From a checkpoint of a small audio captioner.
Training: adamw at rate 0.0012, 3300 steps, batches of 64.
Data: trained on drum patterns on synthesised drum kits, 26041 training examples, 8.1 epochs.
Rows from block 3 of the audio encoder of a small audio captioner, named by matrix and row number. Each number is 500 + 50 x the weight over its row's rms, rounded and kept within 0 to 999. All counts start at 0. Numbers have three digits each.
After each channel's rows are labels from the 100 clips, of 14976, where the channel reaches its highest value: "strongest on" is what is common among them; "loudest band" is the band of the loudest frequency at the time of the peak. Only what is clearly more common there than usual is listed. The data: drum patterns on synthesised drum kits.
# conv: width-3 conv (encoder.blocks.3.conv.weight, 192x192x3, each kernel summed), inputs 0-191

conv.128:568463522514468477474482512475486503550487436463474434481430571485460464494516503459433477409537552553489475465502538436482539430582595475525420469354463535479487525473522466472482466482516430400567568475543436472424478436498502420344453541428482525503481482514513499375500490459495472493485441474520423559452517402466416439435495470400441490498444480541507549441483404537564559466386489488535518307493455467494467451511468404490531488403482485475518471519555522462544440523459490551467426429580531470495458436478512482438513489474444467506459526449491509530535419463480473386
strongest on: mains hum; clipping
loudest band: 250 to 500 Hz

conv.77:401527580515469483426547427495552523544492417479468526483517473497450518455410483489470529534543491479453532559423475474471490509487396469435463528500569440575485476532568432455446439520490494492505423567575407523495508503402453452472453430535529440503601486492514555515452518529530493365442611512459523499506550527460501447471515466535570464450478506469470490466528454563498320479470579509467482472563529515638499465501514576511480422501464436518467524445453552508589474695540459580477466557462508498429466427522509518465526522480496509537508473475532497557503511412479543632
strongest on: shaker; clipping; text has "clipped"
loudest band: 4000 to 8000 Hz

conv.84:479513434495364499581504469460488511588478487520453504613470486537425472470545476534435401483496491489536427522536522422453436388477467516503507453444541423419493529383512625462504557587595580475531469560538517479456601557430495454502472516512551518448539445508572451457513452507504454481458567477556481524536489454501517505487522480412486399472472415522454570463530546539491503532535498547523536515600532381524489489405519592523464450606523523472525484435664387498524510449457556511521441467483454479547433511465505523561515484560471518576452465521480498420536444530485463488
strongest on: thin (high-pass); clipping; text has "clipped"
loudest band: 4000 to 8000 Hz

conv.118:552557460437508523464504487541499586598464495576478529501557538488518516518516514529388550600566539478491469514423489496452419495529445632557441532478541462514512585492532460520534524540490453453476440629548442493427518496457465441559523466459469470451545501473540436539427560473607487489460621494425546505490540512502440500462513566555544526525475542530449467468512475436479432551493558398454403465560535434487397538435621512413491446523498436427446540532553541511463588589437466478545505542423548540511441526566532568542450576468492507546541463403536523488499457413438519538
strongest on: clap; clipping; text has "clipped"; mains hum
loudest band: 1000 to 2000 Hz

conv.90:552541453508420441493476509499555434440494478494549497542501516510482505554516532431536559494464600498495537530491502537444519492504589505533544499477473471421476448459476541512492512489498502447551540497391491509461588481495502477476450513496463503534472427437527506448454447532514507521505467426568551403548488452440477567556534450450290487542517442502453485493598504558539602509531437553499496534528551431397565517472488429561492507459424523499546468557431411496516495293482499507543527535507606484484497553487473505569483496577405532488482513499496483391475432622491464354
strongest on: cowbell
loudest band: 500 to 1000 Hz

conv.71:483460445534542484534505534503476506480567480609498578513548466502424474607419558423503553531546534484601440464520472444460446499455487541434511471471460444510466478411469513532475508478536444436463595441413542440568471502537463445566552481493474530434491424429521411498539514519542469572520485477497571463408490566479537481425469563490537495533539547456502442461489483367433525537461531511494474528460423499423410584383539429456511485506436528530483455468471506413387581492451532416575456442412455482614518584481511476536459582420512476462543520511424596522538447502514536449
strongest on: clap
loudest band: 1000 to 2000 Hz

conv.78:478489494552534468555524476476517543526500433562512547460625486446574470577498458537398419543531553461397375480550491402513493541355515543511501538531483518342499510489569526480505424480586501480461406494452613497482426483516429545566562520424544526435493478492501426494517427466484445487532486493512472435410606467450463554435484453525611504481516477470515480454485503527388552550464498488465576502499501507492517473485613506446452474530440498507486457548451472516563529531422529496418452521487469406541434464585455497506499484435486445490499512451524385456439494528514402537
strongest on: clap; clipping; text has "clipped"
loudest band: 1000 to 2000 Hz

conv.174:505503428471629520624492498495433496516558644610527585412464496449508513593539532493474498602535534516554479400505519476446481453540498503472610491633514602471516568488467457484474508501572484585521390500535628504528423564524491560515631463473551486413528494459523460585477514519551450496536545527420595527458573483487487548467554501495541466532512554479526485506547509453497512446574542637440466414552556472515454520523596490499503500493537528447477486509448538516517560508451488502461514503516467497582458624542557412514514535506539519500539518516528464490532536457532500493
strongest on: rimshot; march
loudest band: 1000 to 2000 Hz

conv.58:420535523464437576412511417412573516508452460544439434466498511487520476457476465464397560481483488454457417507449525515508447508476375503493425453435518432586542412516485497497485480489504456513464435584533470499460492490441432472415423383517504596487498465498593537531478425506560484468481576473458489504512495503453402486504568460490542509495397506499461430400502504489473376533424480462513440338528505471509421529470484448497534490530497386545499516480581499458504528581416542555485409517469516562480457476496542492523483516560428524520556537382514484515473419404505578529
strongest on: open hi-hat; clipping; text has "clipped"
loudest band: 4000 to 8000 Hz

conv.146:342493555542466485501574558426443546551465486510434509489538495471396500502510540505435460499512397492447506533461556369481453564544506398427406508501577430510495503419513543482513475553461522535554527476559483544501486578337443484567472456543535588486548421474586600520506490480493495458513546481412470467622544477527511466496505384509504560514497525560526456436495497536531476542554513514455542499576491452594482527383474538473488440581474449611373517496485515529523489502433515489507498476454458548417459524549534571550610548482468484497528550519535486485485491543476479547
strongest on: clipping; text has "clipped"; thin (high-pass)
loudest band: 4000 to 8000 Hz

conv.99:425507496441561496480527396515551522475601525478534614354432500512450479527523484464518420521503462508554497492486476503508536482493491522407676555538546664459530552557499515390514485515526510577525437512482543491513459572465499484432519487517524517472541505478448497539467500524388433557554502520433597525497479469431547562533497489524564453540543457453486512535503525472506502452665544718491535491614571522481452496504482527514487501494475485484472452429405495531462458509534537491411466526533475479580529572472537451513502451483478523441499553491517445493521545455539488537
strongest on: rimshot; march
loudest band: 1000 to 2000 Hz

conv.171:494601424456472484483420513515566472472531533464506418496430520508350562507522583548468454461493433530523581503528461493494496445516529387410542479484486432466523518445554429554449559572420466513539569508551494564482645506487524510429441466584596486538458514469483509376495467520479491456482523436491519467537513477510510476557508442499482419515474474484378565445629500561569482494508553474559525518469563483494509454528435507474414489481521580439532528466350466509488555557544470575542568516500467440431433575472520420455511423550428544511493522471499539506487567588506442480
strongest on: high tom; cowbell
loudest band: 500 to 1000 Hz

conv.45:436492500504436436471466452451466538474467390478477441550516413523521481352508452448411550451460552434473464529494506511427467490515534471578462409452509447493489530471513558460536412491477517449470574550554480465368522510457478476532387441461458521448503429465572533447509416460579457357487545466508510493584457490418385520509510489474501442419482472481474500430522504504521487510435415403484502475569470396433508453446435459505511481591474378514532501450617474499486516495466506511516434480469532487466359488457480510525468562499477496598500482452451517498521399527440520494
strongest on: shaker; clipping; text has "clipped"; pattern: four on the floor
loudest band: 4000 to 8000 Hz

conv.22:433462540507479519467465542486436412487417440568529434422440485524502509446545461431456467418482484569366490490518512514496508438584561402538411452473501531411522484540470497466486452552523475488475552517423419458435495482486457462440435501489388443530504472419479527500445459436520497451466460448538482519500472467444502449467547447455382512468504365545495442481434523523535604411531471549503394489499514526339475488442380440499439480481487425506503601519459464467484489366496513482503457501537532525442477483444474472539484461474559459435481505435492431455482458567464491401
strongest on: ride cymbal
loudest band: 2000 to 4000 Hz

conv.16:340505576511406516541536508440463517463415412508466462472487457486456486524481564474425517598507381516374488498533547411460477512463432338464388478511555474513468550453482463540474477485501490510509446455480489460468504532324398482578453486588514456498497461454504637494474475479476449421467517490479472510599498510449474439499480424507528480505495485459508528471487490488479454550521505494499552494532515470566409524408455529474428498525507500580396490495530506508486475561496518475487470491497533514318433507509485512557631549507538485494502494539529508406514477493451503533
strongest on: crash cymbal; thin (high-pass)
loudest band: 4000 to 8000 Hz

conv.25:513521435392503506555485577557398530527529552574507546456433487448493521518474536501441603550490416464516600523539422530518486547527475524582618457569508427577473462532409435460441558503519475571481485485432485527529556540470519530561521523579536425520538494424492532470455522526518473502471511461518614419599444552485526558532603514547458567599582497482447521508509471409602508548469479535388405520501587545467472572442508521598465530508505521473507482502479474531469577521563559621462570508459492555536477523474523450484536417545481497484554526473465502483443522570498617472
strongest on: cowbell
loudest band: 500 to 1000 Hz

conv.93:503544448539438438658476582522486545518496527464640502531493470529510542513459462518494447550539561476559564486586512465460525469538526576475479470436457379494459507503559525433538447510570444460495495456465488499476508487468518487556551615513596464476511438436477522497452467423444456458510486427515479449517473495485472490499418564469502452534501463522385538554552514419511505470436408516494594521484574506553501552404447437450557583510412646454551407522490420565476558518485536465517615443452477437485497459442438461553534484519487456457483439527414564406524434476495494456
strongest on: clipping; text has "clipped"; cowbell; thin (high-pass)
loudest band: 500 to 1000 Hz

conv.5:471573443439505564548471501426456499503536525570482478529552550506493517565462623456467546508538421417538487555524493405443466530489559468544578541488529426550484462375474429513454499557505516418414573380431504448528571525527538518519463486512482553468460510489517535440401502499575448501530387469518524477511482538486417613520507548514408492622525540455459521469447482487510476532457413401527484562485504460519538576435547518561472446481447422485416472475375530472553527396442497486548563511499453525465424559565514447451475503549433515445574582504474547504483430564461517528
strongest on: cowbell
loudest band: 500 to 1000 Hz

conv.14:496496491483512365515471527514515584529484422545525477487556602480445497344515469556522495484562413436546452452617519469465464424411530497463500424498503546408411528455627536397500490480509368511535455496450482430547488469488421501583555570529545422477471502465465446506516531435512469489539519526489490469525464550439437450505461516455475462584429516458459489497500393505544473521410515537533549526517521501565540470517480419471497466436381451522513467458528498428501553528481494571511572584520516452399525449447487477511605586459495540502472440534408529531535542541407481490
strongest on: clipping; text has "clipped"
loudest band: 4000 to 8000 Hz

conv.87:554524447574503513572530585487507466495472588487489526526525454480554507525450521530445508559508539458488392467572540442508462547442450632460480495508575475522502569411465621553465514527550493581503503489443540509532462553511545527550569527526524559463489479517568461566512511589490508559515514557509514479485549582561563523540541467467529519543524460522476482454490545389436437570479545568471464500501502597510408588420559488539552482564494626525502565570570464529332499420465553445549550469444490496603529499534580513593487580587577514504490494469502504423495514403445537530
strongest on: clap; muffled (low-pass); clipping
loudest band: 1000 to 2000 Hz

conv.107:587430430448458448540427505506474470518527505473580468372397524472390461516531491513490452539488468531572513403504438410451445490519572503517516456539434477427449560503505588456375489488544460495453500543459493392561449430544458527534475542459493545494388511436453530375502476437438442527515516446473480472481495499556520573445543506396529296500535437468454459458535487551526459484484456585523547491498543513431469458454489480497527467442446578486524454574429432537584533433489515504502502518465437433548459432489449466509447492464527536488429450482444450452533506532539497456
strongest on: closed hi-hat; rimshot; tempo: 130 to 140 bpm
loudest band: 1000 to 2000 Hz

conv.44:472490445552495473498454547472565479501530521483439561509553470506540414556442456425365549566552530413501374459522489475430409544373457640484538465495547562480498544460476527488510479443517434500496477536460502441446433530496459472534533421482472501433510448423449503565457462587557472467500534609484511502382528495505492480503461524526545483477489563530485502487517526401429375496542506473455474483503469483485437516532571478467557476455524521432470513550558505461435535517464552405552392465502483457529428495533502507598441572545504509477491515388533531419485374376444494549
strongest on: clap; muffled (low-pass)
loudest band: 1000 to 2000 Hz

conv.122:533473492467465442489536494416477476562472422523507512549502503557552416402544403467466500447518503450509475507536484541440419373474546508563426454484491518416532541481503583463558462505543558438453544531498578404363583451469497487498450518423391489457480412484540408422458512469536508471559553530520458511527501458445432518540511484476524437516498490494498519499477478518536511520485406522472465497617544484445436482465497594541496497576354448547513436437638457439515568466403598446468461444422513531527433447513528575520515596483514446488523529479504501420539453502463543467
strongest on: shaker; clipping; text has "clipped"
loudest band: 4000 to 8000 Hz

conv.12:518430531499503484466526418426529480471546469506384574489522550484513504485543453513387457505501525492491433514468572557496507383492549492517525381413480481596491484527519540552487465478513397442509527479546420480468503490551483444458472496537476609454463479510510487428504447444507420527464498559518418510543452529457474437516521490455482457419419537485551535429511453536442522529408457505479503349422404481544498517550473480487541478476504457557495420481531585453491446521473525495434381456540536552550348427405461557458513496433500502547455526543490524496501313444469520537
strongest on: closed hi-hat; clipping; text has "clipped"
loudest band: 4000 to 8000 Hz

conv.68:497430474453486495559520641525371537429471491516518477450514448556519415498379430454506521555496503459514514507538491539410491437474562487578545445518492441511514493522420463387466463437581474449524477372438468419450516469517534502531537560476478427549522435406529524458400429498464497447473387458536580480521460477471488474464484541443485565584533487547495477525387477416420540506457453495434452566485565471501552550541485367525514562469434611495518496481518471484451486486508505499468570486467512500430493458440424519588478498423517405534497466431434522445494497545441534458
strongest on: cowbell; clipping; text has "clipped"
loudest band: 500 to 1000 Hz

conv.80:488434547453542560450509499509430489535576490476484524408419473462455399428660450521477469481508596488547481466485478538500529419478424576437487557504486523492493567570426488465503474451548517488491427557487517502492416454539518528420564516389443505500462476524513423546472541486509489528482504540445485570399500494483542559420494440443553524494517490494643498562442530440457559445558529488447422457504390487452437450515457477515555496524589440540536546476535602486476394502568469418459479456587512528545507477469546535452443505538549533480404417475538429570468601449510448445
strongest on: rimshot; march
loudest band: 1000 to 2000 Hz

conv.35:460623498450443481506479392498564560569388432498518471479449541537499516410497423484488420497509505526474432502543522511530460477505490486487386488381530454484452547452538483492539479530541429510469428548464388551499511527468460450455389520505471485499479432495620440424476458509450487501550576491560495543517501427411517481514559519504507504492430417513546452545492478378479414497532550494515439506630547490438350510470471539412569522537469424434452535502573467413408540461507537542434472496447476458427487456436569529482497525565486490492421474468490471431485525428486568490
strongest on: snare; thin (high-pass)
loudest band: 4000 to 8000 Hz

conv.159:523410458484472458473559542412468469519521481505480493371488536426471455454560460526371478502507508499583446529460536465436463446502490503494470413485466467481497517489533558534465379501511485390470413531431485448523482493476481491574465466497539528432428488436478506532409468418521420545488480467474443513505512498472434601429546493416555404533491521489516475438532510512544475525423453522532445355490470496517348525468538409580478443448490489516468425497500519504556527566413551401488465496556467459544453509435414543553455423431497478521498481401467470495443430437529514374
strongest on: rimshot; clipping; text has "clipped"
loudest band: 1000 to 2000 Hz